config = dict(
    train_examples=39062,
    cond_dim=256,
    logit_normal_time=False,
    hidden_act='elu',
    channel_attention='se',
    widths=[48, 96, 192],
    blocks_per_level=2,
    scale_shift_norm=True,
    attention=False,
    upsampling='nearest_conv',
    residual_init='none',
    adamw_lr_other_params=0.0022,
    weight_decay=0.1,
)
Rows from block 4 of a small class-conditioned spectrogram flow-matching model, named by matrix and row number. Rows with one number belong to one channel. Each number is 500 + 50 x the weight over its row's rms, rounded and kept within 0 to 999. All counts start at 0. Numbers have three digits each.
After each channel's rows are labels from the 100 clips, of 14976 (inputs lightly noised), where the channel reaches its highest value: "lies over" is the class under the peak. Only what is clearly more common there than usual is listed. The data: babble in 24 made-up languages, each with its own sounds, syllables and stress or tones, from a formant synthesiser. In brackets: how many of the 100, against the usual share in percent.
# convs0: first 3x3 conv (model.mid.0.convs.0.weight, 192x192x3x3, each kernel summed), inputs 96-191
# convs1: second 3x3 conv (model.mid.0.convs.1.weight, 192x192x3x3, transposed, each kernel summed), outputs 96-191

convs0.6:492484543490489391551530531504530482568537478538497451551455461509537394478446470614496461512491464434513468479478474562521498467456518570499577569458469529558523491516488463484488508532407498480589524510520490526479480517514465497446468496572461439558486479492401432467561585357591403456
convs1.6:469470501536512411499468503484484501524511601475472558511424482458477513462479427551513485488412467539546562491563464474458495538567520534464474418417495544450493502449417510492515510479473497469403464499513531396534522457490526443505507515417513435511485464488462513482430404553490440479
lies over: silence (72 vs 28.9)

convs0.172:497504434626544471442566444505493499531440534424596579513520463663570485456435530497436520541452563445517455429435513531452529531496463540452475359474415425505518443374507496504506482490458501509528410519479441502428554478492465468530450497469556491567376533460504487465465451512497432472
convs1.172:505428508545427465594528452508539483513538468517492465506505535483525499470568524527502473547552472484457514485443406520554510559541479494560482338560495505512436486467470519493538482478515520384476555473489543466482483524521548389542520479495517490392602511556463336443477519468435521547
lies over: /æ/ (38 vs 3.3)

convs0.139:484518476559427502548605577461484599505573526585489489398514486478477535425517569524429502435469440459546490500474526554524469465569500489473514483465482556445517560528491467538497477583423544485573586482450530453468476324474568531467512475438552558625508581479489441500480536433424505547
convs1.139:518497582443596454516512453467443418476483416438468492532528487506607409461459489457492508492537541514458602453552496421421519489416472504512439420575522499554520538462496617518458463488530422519423433512466493527509554565514539463557434537532453469526513497440508575554545489539495452500
lies over: /f/ (35 vs 0.8)

convs0.7:555467525528454388429415500506467436435468500499393488511463446499548533420484426517540538550420406433479395429421437437395532470506543504546481465461433567480466521482504433488471514520408429441495567470492484523462462426517475499559504458439514568611494540468475385499419498464378493555
convs1.7:410566497484526440514489492495506494500503497582547566486463522433537540506510498487420588590499615468557499517535561553566510439520562435454500520524540510469497563559445487496469459437505533531473383462599408480506549554442535530420527451573479549415433491567497536639530506501535447454
lies over: /x/ (89 vs 1.1)

convs0.99:424554446474513513488565461619485441523468551422466388472455510444477420512450435557472394496434484478456463476489555617474469487455515477514465536542468500555440536560582539486512574585515497543501602445418533620503463543523461492516472565441509514517427462545483462535494633548487477544
convs1.99:432444491445484529507488496513568526447523541512567541481529463453539427414513514490594704482506370511500432420521611530567473542523465454503496578507437357491451499461504500496487444457366500523497463535625561494534456538509501455500441475587467576509594590540472481507499446507488471625
lies over: /ts/ (31 vs 1.3); /z/ (26 vs 0.9)

convs0.97:474447535432542491453512481498453481551434484437501492550450519509511408469539541414406518357570477590582539500496598450504521408459494521468392402558493536393510525575492539561528481527496519447491505527585488572581412474433491568564500438492455534470508472505557602602566574527489518550
convs1.97:492479435449519474517546517499559509489547524468561457499613522515485538509473590546472494547443479528533464467527503426515531602489467512523542503446405518434472455498452441493437536543525496503558552534443523511480408530511443499450561441473422516557447451439514498562489417501478516543
lies over: /æ/ (28 vs 3.3)

convs0.158:488497495533456531405499564560552495538595491523479522509366600525592606472513480535559527531469465520526459429565520513440433555539473561540549684452433518459501521515501485415531434503470501537504405440475503479544536443546441445541414500489481476514447489555501414464559510497485562529
convs1.158:506536614514443528532465461511506562531501553610545483465532520403392456500506468495483466517516425444525528455473495508520519499495570445445516310514390537466492484486494482509502526519526479466418537516515499541488491532507497469418492428491463477466515501453572593467443451485495411413
lies over: /ts/ (29 vs 1.3)

convs0.114:556537439512539479588448546449492497495571544526550497485524483560566501555499495527475472547526536456454441515460470586489438496609467542545524567500589444491492494401468466575491500544478468549493503464405480523382411536522531510387454501487477416562477447505468546468502481495447453553
convs1.114:491537535476541479435469464466508442525551511443502468547536449469481511523481524481548396465429491509516606404511498450560422403400452545529507519530468479464486477559479497491494512474448498509479540382507431508530507421452513564480549523581474530467481408484457494465478525379555422535
lies over: /k/ (26 vs 1.9)

convs0.119:433448502501433477497521514529419485474473556465422436427497429466509403419429463566477499520390545474454509560464462379519458414489496489466464563418538588488529585658497559491520506446460498536526598504454489548481524437433498560503476528491558500599528518532510478511516536517437519517
convs1.119:519517507487528582539466542516551529531606528519603521482515552507430473568533540379461566483506541550512471422582530519479467445527429479485545442537460522532428544427556548477477536571494453466463534540516532558534536495512472444474540523518509465484498492499528491562518599499479522567
lies over: silence (62 vs 28.9)

convs0.70:438463495449553524560387519449513648562494511473582456503453496528475543510477483608580474499563550486595509527499531402480440561535543480510531615492432435539512398501440500556476473522481583507518622436490463489539494483468507424503479543474457495472498519547481499442382523454505401513
convs1.70:431543481522489450496525455591460417497490465488502504467443570523538543388521520520480422511487559418415526533570454550484563560519496456473492422455496442583499509521551475490423505600378442548530478534591608483611460501501382462440452450521525558511531441567493523529509484556498515576
lies over: silence (64 vs 28.9)

convs0.102:510493415435517505466454513529486528476394532436472484499411483419350498453436531541454477428483408455487508527620389548433429567460474449420469478559441517467464611321518480511451554606551522523551504518455476534483505540534510568462480508494487450515423449567527513537555491503432566494
convs1.102:505510524532438526495544510510569507427469447531360519476566490534534367429569503523480548402534450471504388671497505552568592408506516470553544568481461487428466473498500574451565526468545498488385492403601503544516499442455453454575534466535500545508538537407466486498485510517511477459
lies over: silence (81 vs 28.9)

convs0.124:504505489539463511519437454407597491552512468481469524403556447506538526540513571482463636499437478528524536479480515490474551549458499540466453485504402573405486480478498545550576503564442466467528442549511510474548514430440516537487529560506522553463510462487590458544485529535438464600
convs1.124:527558528479566384542548618505419498488495507566450549591501542589445479565489562507460464488528533509447415476571531550545476446512478449569567437448617507561422517429528489451528465544581499523437490460492537585522500530507510478503528515508529457543460569490426467534544483474548518483
lies over: /aʊ/ (36 vs 3.9)

convs0.59:529459547499520579578565472533533519524471536485441539472518478541539474509478475564539528499527467568496529529478462606523561400437525466545480559491480559459495574481431449554472450456515438523518427531469466528529464502502465507450550555488533463406493392510556530457506523550446446523
convs1.59:515482443477484496526496547476470526508480467427552430503454481544578528433390468418503475551457458414530463409468443411451462525546494493532541418502445452527439469481522544437432572423553559477459630545473543489505507551524650499498425528448532477478549523557528395586454542511536543569
lies over: /ç/ (39 vs 1.8)

convs0.137:563522517450566591510518523374574470517463552513502522487468562452501521538653516503558550489590490525530548488500460528531519492423513492499539546462361491450478566541449524539537575578461465583447470433470463553471505522486486439466498503558481475365520508536433486536497423476459571477
convs1.137:504518432517460555516525500576504478533467491582545505429522456486447504490452500500484501461565532555478447529495508532446526496531421410529492496471518386522411486502565533398506524495558476436442481440470480469484504449425528541568359528504520502574509460497483454622501620512428511559
lies over: /x/ (30 vs 1.1)

convs0.186:542474460472417450517497482575510470395468487476451406474436500513527536451488450495493471468508460441493473392441538428462536468494485421446519583466453481516497472439500456591422545465460491479496464461452443489522515509504474540541493485408471546444589474476512438512562485517525550524
convs1.186:489479518505527550539541494511508519531471418515524477447465468368399457570518563556484533558425472508506573481522447565522504513552531563503494296556473528475482553500532463410504432526435494486508637568527534458427556558455461497437520492534440543468383563470462497465531525461535426484
lies over: /ɑ/ (28 vs 2)

convs0.90:529519514508524472499606485499529463584453521498501441496506450499581499504448491496481479402462493469461480433480530425542516547476523486494493492500424509465434509457525526509455496550499500449529449469460482487439445537480512495518474517587502435517437494479460499449508547466483438473
convs1.90:480482543563405505515501507529509479469554509623488515377502504539581693493592393398450406527521539509484448461441510464534409507570478413507487567512552412488480530498502513464496396421509433494532533484520377495448470483491466420522448465458528497452462486510453443529540405388536495451
lies over: silence (95 vs 28.9)

convs0.37:602519581419503536456353384471458524470483464527516506440492450545545529476474568453532556508545423476469405474497486509481468501488539501504500447531449567531528493449515551494586503536512559566524529570491558412494521489528529533524570454478539515499647506490533518476554541494523466538
convs1.37:460558541573458544574485449458519498456496491408537481499574483492433443517502523450465394411553523446546418418508466523465612604586542524527448497469505534515497551487475498467517533494407504507487530458507537426502505549526479466517497465450514505495487504386483439526506519426573543561
lies over: /ts/ (30 vs 1.3); /s/ (29 vs 0.7)

convs0.144:485492524504497472384512420495435566529442515496453504543531514460490518452504491402442438477480502524487463490523525475435518529429483524497515661418436471477437533487599592464527461533475459577487369442559523508529453484524466440540528525477454513513501500486561502526422528401410554474
convs1.144:453525557481488481571505402504419432492528435334562468558518537557507499490465532486513424452441560448441500496477372572445458497467508508523470424590545479480555485495462533498478465535546483479508604507476580350449530494447518507487398503542478534515516512511495389457457468593539507605
lies over: /z/ (30 vs 0.9); /ts/ (30 vs 1.3)

convs0.3:611572458505465525432528560513485457451478470488505581524581519521457503500522491466421482511502434438460527433509516500401481470538436469547495493448433445500568505389495493525378480554460537476532427525511499467508520487547489508503415443570505544524402435552542487490539592507493504535
convs1.3:544518528505523562499496470510475543543528504534504583442513495522444490535505404539482559497523410469576536587497603537533518520475484568390493475583478460440562576587443501496584528516479531514555435478494480431434518490491452492507508531504453524486537477525433555613491466439587566420
lies over: /ts/ (31 vs 1.3)

convs0.63:511457529552481385537598550542589610541516538512602442415499472541611543501490494530507445504421509529557451550566499529540498517403537497547504415511491560502559530341479499553571470527497487472501441475452396535497505480519450493483524534462538513574513399471498563594575445441551465535
convs1.63:485608438460566583492435430507463547530526530485430466406536509532418488498507529567464521451470492418553459477511514459556499510586502533536511563552408586498419566597502544512470458485512561437501501478510530452412466448527514560500507533548488352515476506470489518347473571500457458447
lies over: /ts/ (36 vs 1.3); /s/ (25 vs 0.7)

convs0.23:440566511497574464574524439454465518472506518526505504585491424454498515491395582423437401472480568491522469534491441533506585580507530530477407573488494416564489378493554582469494510535532566545520463480518600491471524461452463463498484512499391453521453516465489397445485482482498447491
convs1.23:529537381521460588477478535556465480538444479442490568461492551537518546519539385443483572443520454574526663567514522554479558381472492463456566506404451508520580538509469516491516456475481485510448553441554424512495508373464378548497527467482455504464486403530466525501524530453509522408
lies over: silence (86 vs 28.9)

convs0.54:521447506449453457532503444454544438512456561438446460469498458620530446461453424533498459547391469459420525513471408516426454421476412481468488500498494527476528412486440450623432475511531490599498484440482523411535461449474442495471539539566489448551480509481475478517446423485442446441
convs1.54:456602440494551589465548557450423513452522478643485534503487513452377605494489515421441509569469543453518514481571504493466451451614509488494537494513514491457460482507505557458603521512499523411528564498476432456441517515514548553484509464553500442473525453550458506457531575518506504551
lies over: /ç/ (56 vs 1.8)

convs0.138:539489538436473531484455465503481620547447488419524570486505524504498583550536643589476514548559535514482502541521521492467525601460649458561506420568425470458474440489380459489522477465451513516466464509512569470459485524490491488486496469411451524369502477522475488456524447513409433506
convs1.138:489569545565591567556509524570631460519517537514513432484510522520443441491556475573470452544492531526434487542547498480503518460505495503519498450496517458487480482581546515455458495473533478482535483530482510566537551449496357472469465471481520449499484481461612478486467510516500486467
lies over: silence (58 vs 28.9)

convs0.25:566410560557455507598511483473445396530498496601588517512560468493597453538520520511578427500503513474497454561461617470540529487535398468504428549448531463539492464591467457554508491421504534378534532577534553548501571539536520480381528434502562497454515568522443509583465445528568496473
convs1.25:540514395483513531469505513421537509448479437425497504521464465529396510508455500481498502461475538535404435625549493464467426590459502535515545508517495499497534624494463525423447511559446507542506498437405512550463534520429503492557494439561463558405453491527452500483511512468587522464
lies over: silence (89 vs 28.9)

convs0.48:474490510495413473473563466485485511420543597495533567414522472500588646533465460661517497509494515529569566537509486454498559490522459537517508489442445490555444450568496561511453521469552472437516505416515473453544585567481443514570467559582463487433498464431504523513452486546594499508
convs1.48:478524543565521539526504460466537475512479449505432455453539537502419589516551580491455427520444513532461433480546496482541522536494493592472402452537527488534463469424525513429536551509520534528429411508455464546515371485526507508341502436437492579554453489529564424422501514444522573521
lies over: silence (60 vs 28.9)

convs0.49:450445492471480544565481486520496595564519554456488447405510489500394517538475500406367542484478437512492494473511484524481445588490606466535444456574520409418462456610503526472545471541590495584495555476471492477441466512479529497555542572509500373459580486434537524507524491502450523594
convs1.49:522537416515477550582546511521470502421499415555513468553476449560544530531531437431505409566407402511439559491500472473516553469528544475467539478456493531529451512501485545547589470382435584437509528545516533506545518502568513551445532460475427525487476542495452540398492529524486460439
lies over: silence (77 vs 28.9)